Rows from block 2, named by matrix and row number. Each number is 128 + 32 x the weight over its row's rms, rounded and kept within 0 to 255. All counts start at 0. After the name is the row's rms in percent of the matrix's.
# short0: shortcut pointwise conv, stride 2 (model.blocks.2.short.0.weight, 512x256x1x1), inputs 128-255
short0.388 110 [122  82 113 125 186 126 104 113 208 113 132 121  81 104 101  95 120  54 157 121  86  37 158 164 131 117 109 111 138 113 143  94 153 127 108 146 111 139  85 148 114  71 101 162  83 116 136  68 114 133 133 145  74 193  87 151 116 104 131 173  56 147 155 131 143 142  89  75 116 200 142  92 111 155 109 121 128 132 120 178 144  96  98 174  76  65  86 120 141 123 120  92 141 105 110 127 136  92 126 209 145 110 151 161 139  92 167 169 182 180 152 148  86  99 128 126 128 114 123 153 119 142 108 154  62 162 133 109]
short0.389 085 [145 172 107 162 205 172 224 117 139 175 127 101 144 137 158 118 102 125 108 113  95  79 148 136 122 179 117 148 122 111 162 154 132 103 108 109 106 118 106 160  76 101 124 175 116 139 142 119  56 138 123 140 159 114  91  72 136 132 124  82 124 180 153  61 154 151 130 158 132  87  99 160 135 144 134 124 103 140 116  82 112 101 161 117 138  65  92 181 142 144 128 111 107  78 120 194 168 155  83 113 163 162 110 100 125 100  73 135 142 174 132 141 136  92  92 107 104 172 100  77  94 170 116 102  87 172  97 104]
short0.390 114 [122 140 193  93 117  89 155 194 105 125 110 114 121 227 165  84 237 142 140  89 104 139 114 107 103 184 103 137 119 108  94  93 171 178 131 118 115 112  88 133  53 165 148 118 169  77  88  79  72 107 145 111 166  91  80 150 124 180 128 126 150 173 105 121 138  93 155 121 158  83 171 107 116 132 128 141  99 140 100 151 115 159 105 149 124  53 124 140 234  95 119 159  81 135 114 165 174 112 145 108 151  79 164  73 152 100 128 120 183  97  98 151 108 134 120 148 108 159 107  99 101 111  57 173 115 131 117 144]
short0.391 087 [112 128 152 100 127  72 146 140 181 122  92 141  72 153 104 104 112 139 118 115 141  82 105 167 182 111 145 207 169  77 176 179  84 108 128  74 114 188 149 148 125 135 150  97 185 161 120  77 153 147 159  74 156 132  65 104 191 118 133 115 114 172 128  91 150 126 143 183  76 117 122 182 141 108 184 117  98 198 127 146  92  80 154 145 121 104 169 101 154  74 110  78 173 127 126 131  67 114 142 104 165  68 147 136 107  98 140  57 130 169  85  87 124 109 152 117  97 137 120 170  96 144 139 122 161  66  82 108]
short0.392 107 [122  92 111 195 127 131 131 124  92 178  89 185 117  98 143 157 141 194 133 136  75 133 117 166 110 162 154 173 119 125 178 121 131 128 180 110 147  77 144  81 136  93 113 124 113 189 140 143 150 118  57 147 141 106 148 159  88 143  82 154 109 163 119 145 121 145 122 111  80  96 104 115 101 151 189 112  96 125 130  82 150 141 150 163 141 155 101 147 157 170 128 172 114  99 131 172 159 115 145 136 101  62 122  95 145 177 123  94 152 136 187 161 111 147  82  56 202 183  75 202 123 156  99 180 194 122 173 159]
short0.393 092 [139 102 155 121 177 131 132 147 123  70 116  72 173 162 145 134 165 116 126 123 104 157 122 111 107 167 155 119  90 128  77 116 133  96  89 163  84  95 104 164 160  97 156 121 142  94  89 109 148 104 139 126 135 102 113 129 140  95 124 142 100 115 115  70 219 144 160 158 133 178 112 140 101  82 130 105 149 117  94 104 150  56 146 154 135  97  84  91  91 138 150 157 154 192 111 106 109 136 104 105 118  90 171 157 164  83  91 146 109  87 106  96 161 147 208  80 168 114 135 134 126 140 154  65  77  98 111 126]
short0.394 095 [143 183 123 174 116 188 168 103 156 204  67 116 136 113 160 147 111 104 149  62 123  84 130 169 106 120 141 100 203 142  98 108  75 143 152 119 146 141  86 112 102  88 149 103 158 125  96 175 166 146 110 115 153 130 190  99  93 105 147  95 135 150 167 114 207 120 156  75 120  96 105  93 132  94 123  96 133 152  74  93 120  95  93 166 107 112 109 182 125  92 151 133 132 150 104 146 205 162 139 152 116  90 115 136 187 122  76  86  99 188 116 184 134  79 192 116  79  96 122 138 108 135 163 170 124 126 165 146]
short0.395 107 [208  70 163 161 172 138 145 134 112  63 137 147 136 118 139 131  97 158 157  81  74  85 181 148 136  70 130 102 174  95 121  88 195 184 142 143 156 123 150 117 111 110 116 127 165 159 130 138  96 160  81 120 117 115 145 129 155 113 163 189 138 107  97 118 136  98 115 119 129 172 144 174 139 154 121 157 173 160 165  82 144 157 180 132 162 176 162 152 111  68 103  91 106 106 153 110  77 128 148  50  93 160 105 134 129 106 122 179 152 122 116 138 123 157  91 122 111 159 117 160  94 122 144 186  75 122 170 105]
short0.396 111 [142 107 161 128  88 139 139  86 157  65 120 141 123 109 123 186  93 169 138 131 107 121 102 128 162 105 161 112 100 171  91 127 144 120 129 142 115 146 171 111  93 146 189 126 152 130 113 155 165 161  55 131 163 117 120  72  90 155 172 110 119 173  93 118 108 141 112 119  87  64 134 133 152 113 115 119 126 105 107 160 157 131  86 106 140 123 113 172 123 109  85 133 150  53 184 161  75 140 192  48 106 123 161 124 150 142 138 160 145 136  63 111 109 187 140 141 146 131 127 161 139 154 177 139 193  81 152 152]
short0.397 093 [145 151 137  80 108  82 122 105 118 134  90 122 130 149  88 131 162  88 118 168 152  72 115 192  98 153 106  67 103  87 140  33 164 132 128 161  89  72 130 163 126  99 111 167 124 155 121 148 145 175 199  94 111 139 149 119 164 167 146 121 184 116 123 127 168 137 136 125 152 108  87 139 214 132 158 121 153 154 119 121 125  90 173 156 124 128  96 105 151 115 108 136 112 124 156 100  93 123 149 137 195 123 128 123 129  84 117 128 161 117 112 132 130 186 131 114 129 133 101 149 146 103 157 195 135 108  72 145]
short0.398 095 [106  92 206 160 144 124 123 137 127  99 160  98 146 114 156 117 112 178 171  92  91 117 126 158 160 119 134  76 168 120 176 179 170 118 133 179 160 174  95 142 134 158 133 139  58  86 108  77 175  86 115 142  61 171 117 133 180 161  47 131 139  75 116  96 141 112 124 137 117 152 125 119 134 129 128 117 119 184  54 144 183  93 118 128 110  90 148 131 125 175 153 105 158 130 146 111 128 100 169 102 129 186 132  94  57 129 129 149 110 124 165 126 108 125 130 113 141  85  74 168 131  77 114 108 128 132  71  88]
short0.399 110 [114 130 145 113 145 168 162 155 162  93 135  99  98 126 143 143 181 106  81 127 144 127 117 160 107 154 135 172 153  91 174 104  93 171 214  68 165 158 112 165 147  94 132 172  81 146 137 115 111 166 150 165 156  88 152  72 112  77 115  74 108 130 160 104 140 124  92 164 102 111 153  73 134  92  81 172 139 152  91 105 123  98 183 100  95 125 102 158 154  66 130 146 143  84 100 141 105 104 136  97 103  98 119 216 108  98  70 156 159 118 112  94 173 126 103 116 156 101 132  95  83 178  98 104 139 137 149 122]
short0.400 091 [ 91 144 154 119 147 168 203 136 163  59 102 120 144  60 186 130  85 169  76  91 204  95 128  40 146 155 162 143 151 135 119 114  77 146 131 123 153  65 114  85 167 149 140 120 116  97  99  97 143  77 147 191 111 104  63 111 177 150 103 108 112 130 128 160 148 168 106 105  74 117 135 125 150 151  77 163 133 135 116 130  91 156 108 150  79 105 112 182 160  96 177  96 104 152 157 148  91 189 159 144  97 132 112 143 152 137 124  65 144 132 121  99 116  78 109 101 160 100  91 102  90 142 132 136 166 141 101  67]
short0.401 093 [121 122 104 159 104 130 131  71 130 181  95 140 160  92 131  92 192 104 124 112 112 135 170 130 108 138 198 174  93  78 107 156 160 136 142 118 129 200 143 167  59 119 105 204 165 159 115 123 143 153 141 160  72 146 122  47 115 145  58 119 154 176  80  78 110 130 137 141  86 109 152 128 112 153 123  91  77 118 112 168 162 139 139 141 139  84  95  76  99 136 152 107  88 117  78  95 131 137 105  89 122 165 180 185 160 136 184 102 100 133 149 134 149 117 157 112 160 115 125 176 113 107 136 158 129 124 121 125]
short0.402 116 [160 123 136 119 161 124  90  73  69 113 129 152  53 130 133  47  92 132 130 142 132 112 105 123 136 164 143 123 180 136  94 129 148  98 100 151 167 144 139  65 137 163 116 124  61 121 103  93 121 109 190 190  67 132 169 157 141  93 113 142  92 115 113 160 118 119 179 137 120 135 159 163 138 126  84 112 127 100 116 166 187 141 121 121 142 135 154 153 158 161 101 167 138 144 150  89 128  94 132 121 122  92  71 163  71 166  94 133 208 129 157 143 134  83  79 144 163 187 130 123  76  76 164 167 148 130 127 142]
short0.403 073 [ 97 108 142  99 101  90 104 131  64  89  86 145 183 126 142 121 106 117 128 163  92  57 136 122  79 193 103 139 140 127  72 108 152 179 132 148 125  92  84 114  75 145 145 173 133 123 159 162 191 139  95 180 106 116 159 144  71 164  98  99 131 139 133 160 161 121 151 147 142 173 156 117 161 214 128 104 136 200 153 134 112 168 107 119 147 119 174 113 115 117 157 131 134 161  72 164 173  87  91  68 110  81  88 105 131 131  91 158 101 112 122 106 123 106 117  95 162 138 145 148  87  96  92 130 117 126 119 181]
short0.404 090 [113 127 122 132 130 131  84 112 129 123 136  97 105 111  71 117 126 161  96 100 144 127 135 120 100 109 142 151  92 110 121 135 149  97 110 113 119 116  85 178 142  69 123 141  47 135 168  82 133 135 151 102  86 134  55 181 116 126 134 115  80 130  84 162 116 138 148 135 143 117 102 132  98 123 165 110 138 121 110 169 166 186  91 125 126 134 159 152 154 139  68 105 134 140 153 135 126  76 178 111 120 177 140  44 102 122 108 123 132  83 157 132  92 168 120 110 160  97 117 114 112 113  94 105 146 144 161 134]
short0.405 089 [153 149 119  51 101 130 154 148 139 114 128 111 151 177 137  39 137 118 220 102 146  62 232  97 151 148 121  57 152  94 150 131 166 107 154  90 166 174  99 159 168 113  84 120 131 163 119 121  86 120  91  71 115 127 142 115 138 141 101 120 105 119  73  83 149 116 127 108  95 187 173 105 231 144 139 182 159 106  68 136  67 102 127 123 135  84 132  78 105  85 121 107  86 117 124 117 174 103 143 168  78 121 152 134  96 140 105  94 150 124 117 115 168 131 110 128 132 127 103 140 152 150 128 103 119  81 141 102]
short0.406 098 [124 115 122 164  80  88 119 103 125  76 130 121 166  83  86 136 118 110 117 151 147  97  80 133  92 123 157 135  68 111 132 126 109  76  66 183 138 152  71 156  85 102 132 102 101  70 100 198  81 156  86 123  85 118 171 177  98 113 122 140  77 173 122 169  50 168 173  79 130  46  79 165 144 132 130 118  74  83  98 119 146 172 133  98 163 115 114 121 111 151 110 203 104  74 100 121 158 148 137 106 137 131 151 136 131 110  88 125 156 120 109 186 145 128 163  31 106 123  95 112 146 136  62  89  93 166 118 148]
short0.407 100 [137 142 126  98  35 125 118 199  92 133 138 135  75 128  75 155 107 140 115  85 143 111  94 148 152 126 101  80  90 123 128 154 104 134 129 166 102 123 196 146 182  83 109 152 102 127 147 144 131 113 176 166 141 119  82 124  94  91 161 124 104 143 141 152 124 159 111 183 107  98 128 188 143 122 120 133 147  84 201 197  64  91 179 125 155 169 182 102  99 108 184 166 141 136 201 124 113 107  60  98  99 164 123  88  73 117 104 125 128 116 140 161 130 114  98 107 188 158 117 161  86  73  90 151 194 161 101 114]
short0.408 101 [174  76 117 100  93  46 115 125 165  96 161  95 155 161 145 121 116 120 161 119 121 109 180 104 122 134  92 158 154 111  96 146 133 103  99 125 138 114 165 161 156 143 160 189 133 121 112  93  92 143  77 116 151 130 112  90 128 123 165  73 132  90 123 168 132  91 101 131 139 147 142  98 179 149 136 115 111 140 100  87 181 102 113 102 146  76 107 114 166 157 130  56 127 164 131 158 192 172  39  82  70 125 172 105 122 119 149 188 123  67 146 144 150  63  77 143 157 136 125  86 148 131 192 115 149  93 119 124]
short0.409 119 [112 111 169 143 110 173 156 125 116  81  83 158 105 111 121 173 168  86 158 176 122 121 187 171 145 151 114  94  67  60  74 159 145  97  56 100 144 146 109 173 178 124 113 102 148 115 164 164 156 179 118  79 105 132 155 135 158 155 148 105 161 110 128 140 128 118 147 130 143 115 104  95  86 203 122 107 158 126  84  79  83  82 204 155 139 151 128 182 160 155 148 141 119 142 157 180 112 128  86 181 152 176 134 166 146 170 167 140 129  87  93 118 144 109 104 173 123  73 172  95  64 159 128 117 139 108 216 140]
short0.410 096 [171 160 137 107 133 117 181 107 106 157 159 123 112 121 157 159 143 107 129  77 157 133 162  95  61 126 106 204  65  91 129  75 136 132 189 152 101 116 152 172  83 180 123 114 136  91 112 111  99  81 133 151  92  94 110 176 164 115  88 118 155 149 225  79  98 213 189  62 111 133 122 116  84 133 139  85  99 100  94 157 104  93 138 147 135 117 127 127 131  74 166 151 150 159 124 147 110 136  74 128 164 159 161 121  92 156  89 144 147 135 158 145 132 136 138 120 154 107 124 167 145 137  97 124 130  62 103 118]
short0.411 107 [208 131 185 128 134 141 124 124 147 138 139 115 131 112 117 160 118  97  89  70  75 139 115  77 168  97  84 148  99 204 165 172 138 163 155 132 157 129 111 144 137  67  55 131 206 140 142 135 106 121 143 130 147 136  64 157 120 120 185 139 150 132 150 148 151 127 133 103 102 153  88  62 173  99  81 134  98 155  99 109  94 114  90 125  99 136 163 194 148 121  78 125 146 122  90 159 140 110 145 148 118 155 117 114 141  90 167  73 140  97 114 148 131  86  91 102 136  99 123 129  76 169 113 135 139 108 116 153]
short0.412 102 [110 146  84 151  92 169 109 161 136  85 104  92 128 124 130 101 154  80 102 103  91 127  84  90 170 157 121 119 178  89 152  91 131  62 165 108 140 110 110 131  87 135 195 170 150  98 120 127 124 104 223 114 134  96 144 149 172 150 136 128 145  80 187 135 109  84 152 198 164 150 124 124 140 162 195 130  73 116  80 120 173 139 154 110 128 124 110 184 204  78 119 172 147 168 151  62 155 189 129  87 169 136  43 129 168  60 128 113 146  98 150 153 118 128 129  83 163 143 135 130  79 163 123 169 129 119 116 104]
short0.413 100 [120 128 138 109 121  83 152 107  63  61 132 119 128 100 132 176 120 162 107 183 167 149  91 106  93 118 129 135  86 180 168  75 112 113  95 119  86 106 149 161 111  77 111 151  92 134 172 127 115 141 138  86 175 161 109 141 124 131 173 145 224 148 106 175 116  67 134 100  82 144 116  68 118 149 110 132 173 199 134 197 117 219 114  80 133 142 122 130 151 171  74 180 102 177 103 110 172 163 153 157 142 108  85  67 117 105 124 132  95 128 142  61 123 119 163 136 148  83 131  82 101 124 172 146 124 126 121 141]
short0.414 097 [141  53 148  86  83 138  75  95 107 132  48 123 147 157  67  86  90 144 116 157 122  77 153 131 135 109 166 136 135 136 159 148  89 173 171  78 145 142 153 149 156 117 157 124  73 175 139 164 112  95 136 133  90 194 113 141 122 119 152 134 166 117 133 158 102 130 128 103 119  89 136 179 148  81 132 149  95 106 153 110 162 123 131 175 140  76 163 136 163 122  68 117 104 138 182  99 113  79 115 143 163 150 188 188  83  78 138 153 127 119 106  74  89 133  94 143 158  68 132 130 192 138 143 149  60  98  92 104]
short0.415 099 [110 131  92  93 166 110 166 150 145 187 163 116 133 142 143 107 130 128 129 105 144 191 164 138 119 143 170 136 108  58 202 111 112 229 145 107  86  98 169 144  70  88 173 124  90 123 154 132  90 138 111 150 119 103 159 109 138 127 191 109 156 138 143 157 137  97 111  91  99 120 151 109 172  92  98 118  87  91 171 117 146 142 107 123 153 149 150 120 136 104 135  90 160 104 132 158 172  75 128 124 160 184 113 176 146 122  98 146 112  84 129  85  78 177  90 166  95  53  89  97 170 146 141  78 103 122 158 164]
short0.416 108 [107 132 119 119 118 135 140 121 109  70 138  95 132  89 101 169 150  97 109  98 111 145 119 102 145  88 173  99 147 150  98  90  79 101 150  99  75 104 123 137 148 133 157 133 141  80 125 130  42 146 145  94 119 168  86 139 191 136  98 154 176  85 148  86 120 151 119  85 107  88 152 116 163 135  66 134 158 190 139 171 135 117 127 108 173  91 242  77  99  78 189 146 100 147 111 160 102 139 157 102 106 109 133 142 125 105 164  98 103 128 146 126 119 110 111 160 162 140 110 131 157 157  92  85 228 168 130 125]
short0.417 111 [164  67 114 146 124 150 153 101 188  97 105 134 164 125 110 174 117 113 155 186 141 122 109  96 140 111 176 149 178 144 101 137 125 123 149 162 135 113 134  62 167 145  98 118 130 115 103 145  74 134 152 128 162 141 114 139 131  63 147 163 130 112 111 176  76 104 158 130  51 198 154 161 164  57 169 133 158 114 128 139 151  89 152 106 104 126 159 164 132 164 135 114 133 103 155  91 147 153 171  96 116 112 128 137  77 153 129 167 117 178 186  94 157 180 135  96 108 147 118 159 171 167  36  83 144  83 137 102]
short0.418 075 [ 73 133  85  71 117 102 176 139 147  86  73 103  99 119 119 160 161 122 119 130 146  75  90 135 115 169 128 178 187 139  82 144  81 124 172  85 175 145 107 112 124  68  72 184 148  84 168 138 157 145 144  67 154  81 113 112 133 118 168 111 124  83 139 108 103 122 104 141 205 164 134  80  99 140 108 121 165 134 138 126 125 129 144 147  59 141  97 102  95 113 151 140 177 142 129 110  71 137 107 150 155  95 137 110  37 132 142 140 161 135 144  83  90 153 199  45 121 148 104 122 104  84 208 153 149 110  99 103]
short0.419 098 [143  86  63 143 108 110 150  88 104  82 144 108 112 202  62  89 102 140 160 146 112 147 134 161 122 121 167 176 145 162 125 181 133 116 154 149  81  90 122  88 114 154 143 165 124 120  78 150 127 102 112 144 153 154 145 117 153 139 145  89 123 133 158 108 123  96 117 121 133 159  99  80 131 160 127  34 114 118 151 131 142 130 202 171  85 108  86 155 122 138 154 108 106  85 151 132 163  93  98 136 105 169 137 125 101 157 127 114 145 116 173 152 187 144 112  70 120  79 114  82 185 177 138 167 146  45 145 152]
short0.420 115 [ 81 131  86 162 152 110 169 119 118 134 168 136 186  97 134 172 110  96 136  77 107  46 174 119 145  90 157 133 105 174 120 149 170 136 119 108  86 127 163 184 110 148  71 155 129 102 133 168 123 103 103 168 123 121 177 238 127 210 166 100 136 110 155 117 137  59 134 150 129 117 145 100 121 114 140 170 179 126 116 147 139 146 139 128 158 146 151  95 187 115 178 171  93 133 125 106 102 137  86  65 169 154 120  98  71  85 131 141 139 144 112 139 104 117 123 131  88  90 137  83 163 133 121  94 120  87 102 107]
short0.421 107 [127 111 131 140 124 121 111 102 152 114 125 194 138 169 159 135  66 152 145 125 134 129 127 130  78 225 137 158 118 100 138 129  84  82  94 100 134 120 133 106 148 153 175  88 118 206 195 130  90 101 100 114  77 120 108 137  90 119 127 128 249 192 169 111 151  98 117 102 111 136  83  75 144 127 162 174 154 154 126  78 112 176  95 105 168 103 148  91 138 110 144 160  87 108 131  87 151 101 194 111 133 188  75 166 151 137  88 143 152 134 152  71 117  86 175  83 168  76 109  84 130 166 134 151 123 113 125 142]
short0.422 083 [140 125  75 180 149 146 124 107 123 144  45 129 169 114 109 114 102 139 152 113 128 121 101 150 160 142 171 116 143  97  43 165  81 133 125 101 107 132  88  88 168 168 100 162 155 118 128 171 114 109 106 100 150  93 134 126 141  76  74 141 155 126  84 100 127  93 113 168 125 138 150  91  88 234 134 107 107 149 115  94 134  90 101 106 154  99  75  85 157  96 157 158 183 115  79 126 170 131 112 169 123  92 135 128 166 117 157 121 117 120 149 162 116 118 101 157 169 193 145 110 112 147 127 137 102 165 128 158]
short0.423 103 [130 122 144 137 100 222 131 140 128 131 121  93 141 149 164 116 132 117 114  87 119 120 190 125  83 196  94 155 181  64  72 129 156 100 166 128 115 108 204 121 149 105  97 139  78  98 175 135 170 114  85  77 109  91 163  98 151 139  84  89 146 111  94 132 132 131 188 127 133 125 132  94 143 121 105 124 157 206 116 194 140 127 223 114 118  80  97 132 143 158 228 100 114  90 123 158 136  81 134 164 110 123  95  76  69 138 107 128  84 116 101  82 125 147  81 135 172 132 147 133 126 120 125 149  98 132 126 118]
short0.424 088 [ 99 119 120 150  87 148 181 161 151 173 139 104 154 130 184 190  92 138 194  80 135 142 125 157 133 138 148 106 100  75 125 173 141 139 103 102 118 127 143 114 163 104 135 155 144  98  99 107  48 131  99 192  97 119 125 181 132 131  81 122 151 131 122 119  99 109 144  91  91 175 172 141  85 153 122 122 169 146 133 118 133 151 143 146 144 192  92 102 134 132 141  96 123 158 112 135 102 140 162 104 184 152 155 118 129 122  70  80  80  98 167 161 116 106 143 206 151  48 151 102 179 159 126 100 118  96 146 111]
short0.425 091 [ 73  85  98 119  58 103 126 157 164 154  99 156 154  97 119 128 165 153 201  83 142 178  97 141 171 133 145 108 111 156 193 101 101  89 164 181  85 155 116 164 167  91 155 103 132 128  93 176 142 114 124 123  83  76 141 152 152 159 109 115 133 155 128  99 181 138 166 149 147 136 134 187 160 120 143  99 123  98  79 140 162 186  82 152 100 141 153  94 160  83 160 114  59 137 161 123 140 107 116 118 144 144 139  71  69 157 135 173  96 119 104 143 144 121  77 185 165  91 141 133 100 192 112 111 112 129 107 129]
short0.426 108 [119 193 151  83 159  75  73  77 141 169 139 157 137 149  61 178 136 174 129  81 148 171 134 162 114  63 112 113 157 125 150 139 148 143 109 130 114 131  58 155  77 136 145 109 132  99 184 163  81  92 132 161 192 140  95 138  97  77 112 153 207  59 105 138 119  97  86 104 153 108 232 112 132  65 110 154 165 130 106 106 149  65 106  92  99 112  89 120 133 116  98 136 142  88 143 131  65 157 150 131 130 104 123 118 113 137 176 157  88 142 130 109  73 121  85 144 180 136  96 196 150  49 138 124 137  94 169 136]
short0.427 116 [114 100 108 123 150 128 130  84 103  90 139 134 115 149 137  83  81 108 149  90 100 102  44  90 120  98 111 194 122 132 134 141 137 111 106 151 117  86 199 115 100 177 187 120  82 146 137  95 170  88  82 153 158 116  56 122 136 163 130 106 104 146  89 134 119 111 129 152  91 162 108 147 120  95 128 161 131 100 147 112 156 105 116 138 135 153  52 161 162 143 102 132 134 175 143 156 178 103 154 169 164 141 159 103  68 132 128 121 151 112 157 139 120  88 146 118 115 135 188 178 173 154 110 142 117 162 118 165]
short0.428 086 [125 129 140 129 100  82 129 154 158 226 172 103 144 134 136 112 116 139  98 174  92 123  69 101 154 103  89 148 122 107 127  88 114 108 100 192  94 156 128 191 137 119 119  68 127 126 128  91 115 119  96  93 105 162 109 141 152 120 165 137 180 157 120 121 121 121  99 165 156 227 131 101 150 176 109  90 175 158 145 121 120 112 123 151 128 133 139 112 200 145 131 100 123 109  80 134 122 187 154 148 181  89  91  81  89 132 115 145  89 120 113 122 105 125 146 201 195 149 156 143 115 119 146 135 124 168 103 176]
short0.429 090 [ 99 142 122 196 190 122 152 100 149 125  95  86 166 155 161 184  85 204 139 156 135 106 161  79 149 122 141 138 126 142 147 107 124  85 142 140 151 127  91 109  68  57 122 105 105 128 140 107 201 181 126  89  59 114 172  97 132  99 145 160  97 109 164  87 185 142 129 116 102  98 105 151  92 100 152 107 155 106 127 160 109  88 171  99 100  97  75 121  84 102  84 128 153 122 112 130 137  98  82 154 127  90 164  96 164 148 153 160 163  99 114 107 125  96 131 114 110 125 157 194 112 109 116 145  55  74  55 146]
short0.430 097 [103 178 131 140 142 118  88 114 113  90  70 152 114 192  56 182 113 125 143 131 109 139 153 140 189 129 140 109 144 150 148  83  85 186 133 125  89 106 123 111  65 112 136 148  78 183 148  94  97 127 145 131  70 152  87 163 187 121 101 103 100 136 143  96 107 113 116 115 164 132 144 168 112 162 106 165  92 185 148 144  84  81  93 159 141  77 184 138 118  71 109  77 164 125 134  80 167 168  99 164 145 112 104 174 169 141  99 182 136 136 116 130  72  93 166 133 126  70 126 131 180 121 168 100 151 143 111 129]
short0.431 103 [190 115 139 167 176 162 128 172 127 187 162 101 120 149 136 103 145 137 134  92 159 124 118 160 126 130 118 126 130 137 161  81 175 139 140 107 150 210 139 128 139 144  77 141 140 123 106 145 146 145 130 131 108 133 113 161 152 135 132 159  98 121  99 112  89 137 106 101 141  82  68 170 125 166 147 182  71 116 185 220 139 154 153  82 110  85 180  81  76 118 114 156 154  88 152 126 133 131 118 137 117  65 178 127  91 112 161  76 140 195 135 194 130  79 143 127  82 164  73 124 178 141  89  89 144 168  96 143]
short0.432 115 [147 123 124 151 183 202 138  58 158 136 139 137 123 133 134 130 140 139 133 114 137  95  80 159 133 149 126 145 185 143 154 103 145  91 121 130 111 123 140 156 118 147 151 100 127 142 156 159 145 109 163  93 144  60 176 143 112 117  98 138 122 117 144 113 160 146 101 130 176 147 171  86 116 130 138 105 127 153 126 125 138 119 108 133 116 103 201 113 108  94 176  90  77 113 126 121 178 116 113 138 126  82  45  99  85 110  75 144 123 124 155 111 144 168 114 100 105 144 156 135 135 114 101 121  89 156  79  83]
short0.433 077 [123  74  54 142 185 151  73  69 169  63 138 147 179 116  83 103 112 110 151 184 187 141 183 132  61 143 104 131  97 104 179 131  96  40 140 144 125 154 109  99 146 112  83 128 206 124  67  84 109 119 140 163  92 115 135 112  93 136  75 122  92 110 103 106 108 163 137  78 120 190 101 186 109 105 108 142 101 164  97 192 134 191  93 127 143  99  87  58  50 143 104 134  84 149 129 129 153 111 130 156 102 120 191 106  91  97 113 163 125  99 162 127  75 168  98  91 129 120 138 150 110 119  82 135  91 144 125 147]
short0.434 088 [105  93 150 126  88 114 126 131 159 147 124 126 143 144 152 141 115 155 158  73 125 178 146 113 134 148 107  82 128 124 172 151 137 138 105 137 165 145 109  73 127 163 141 114 168  96 114  58 135 111  93  79  92 202 126 114 130 115 146 149 106 131 147 151 143 164 107 195 128 120 161 133 191  83 176  90 111 157 121 144 196 175 144 128 103 125  76 171 122 104  77 115 139 161  95 122  96 147 144 143  88 143 138  73 158 196 118 142 122  87 110 113 210 112 194 120 150 114 140  45 154 117 165 154 110 174 134 100]
short0.435 099 [102 111 165 147 197  90 166  90 133 143 140 134 141  98 119  94 144 129 168 106 129  99 116 156  59 161  64 153 170 126 184 136 146 119 126 155 123 118 137  84 116 165 158 136 222  81 145 128 124 162 125 169 194  97 145 129 123 134 126 162 129  90 183 115 117 187 134  96 144 116 166 160 131  86 139  78 117 159 136  71 130  53 190 205 145 119 113 160 145 158 154  57 130 130 120 162 241 194 139 110 112 135 146 161 121  88 177  92  85 125 163 118 149 124  71  46 108 117 146 125 161 132 103 123 113 117 151 100]
short0.436 106 [162 133 105 143 115 140 109 117  96 120  84 129 110  96  71  93 122 140 133 110  79 170  77  76 142 116 127  64 118  68 167 141 167 114 135 149 126 154  97  90 158 138 121 123 114 123 113 123 140  52 132 105 144 181 115 109 185 130 163 141 156 109 119 112 146  99 137 147 120 132 151 148 217 114 165 189  82 123 137 179 133 148 188  83 168 160 121 105 123 121  85 115 177 120  90 138 151 171 158 178 136 101 104 108 120 129 121  90  76  64 162 119 177 127 107  93 139  93  87 128  99 115  67  93  89 123 164 151]
short0.437 115 [ 99 121 172 155 124 144 129 127  64 149  97 128 192 129 127 151 125 142  85 110 126 156 101 104 124 130 165 149 154 143  85 150  93  93 153 115 154 110 168  93 124  43 148 180 111 136 106 117 153 142  94 124 135 146  64 140 122 106 151 148 120 137 101 159 122 134 124 132 125 152 120 148 128  87 152 142 162 170 159 106 108 116  55 164  91 153 160  72 148  97  86 119 160 161 116 118 168 129 131  87  73 113 111 163  50  96  83 140 164 131 144  95 123 112 112  88 150 169 152  74 160  83 113 165 151  69 117 110]
short0.438 076 [109 141 132 150 120 156 162 154  76 124 185  60 123 148 109 132 125 129  96 103 172 147 117 122 146 136 135 131 104 118 171 135 201 101 120 182  92 147  77 153 142 159  49 183 156 148  99  94  99 108  63  94 149 136  96 110 149 127 157 131  90 120 169 135  91 138 111 136 175 101 138 116 104 107 142  38 136 158 158  96 127 136  98 128  81  79 123 158 138 137 142 152 142 100 159 162 103 113 120 139 154 130 102  72  78 116 142 135 151 103  60 161 112 149 125 125 106 127 149  79 108  49 181 131 152 104 132  69]
short0.439 096 [122 122  95 120 126 126 174 121 156 171 117 101 114 108 164 153 122 100  73 116  92 160 131  98 140 103 155 127 160 143  84  76 123 132 134 147  72 104 139 177 150 128 122 168  66 202 101 128 135  87 130 121  80  79 176  80 144  92 120 105 147 167 179 111 162 117 145 127 172 138 140 176 109 175 163 149 177  94 124 126 124 101 183 115 110 135 109 118 124 122 173 141 160  78 120  82 169 147 149 103 127 182 115 105 154 137 200 129 118  77  82 108 104 127 149 170 115  76 133 170 146 181 157 111 188 167 106 106]
short0.440 078 [104  84 188 215  99  53 105  88 117 166 112  52 142 129 114  76 104 130 145 133 117  99 184 122 131 145 147 130 138 130 152 122 140  57 154 110 120  84  66 158 119 100 138 187 198 134 124 130 108 117 131 176  96 124 143  63 125  89  73  70 140 121  70 135 148 120 158 119  79 185 113  99  97 172 101  82  94 103 104 114 149  91 122 154 111 144 103 123 101 127  94 161 185 145 118 199 117  90 153 196 137 102 129 160 124 128 114 109 145 138 158 191 171 113 146 135 128 153 144 123  92 124 124 120 105 194 155 139]
short0.441 117 [135 110 113 105  93 148  90 146  78 138  72 136 125 170 104 112 102 135 128 107 159 186 133 110 114 125 161 154 118 109 154 161 168 111 149 117 139 129 141 147 111 142  95 171 131 157 106 117 160 163 134 137  90  96 191 139 172 151 107  68 105 144 133  87 115  75 150  71 141 120 118 142 122 139 135  98 147 160 100  96  98 103 188 118  96 115 118 161 134  90 136 130 127 125 139 116 118 122 115 134 106 153 145 135  98  98  38 186  98 179  69 105 167 130  99 135 130 109 141 182 187  83 175 139 139 185  89 132]
short0.442 109 [101  96 106 156 121 106 158 148 154 158 109  76 153 107 114 192  98 125 115 132 169 148  41 110 158 136 121 168 125  81 105  97 152  77 123  93 122 102 137 128 178 116 183  77 159 136 127  88 153 165 136 118 123  78 197 164 138 147  94 103 161 130 109 150 102 128 123 136  86 114 125 119 204 170 144  97 111 191 117 103 129 104 118 102 180 139 130 177 137  90 126 144 115  87 110 123 140 129  99 117 120 113 109 135 162 114 121 124 100  96 153 124 103 171 161 104 150  91  97 144 126  65 127  98  85 154  75 160]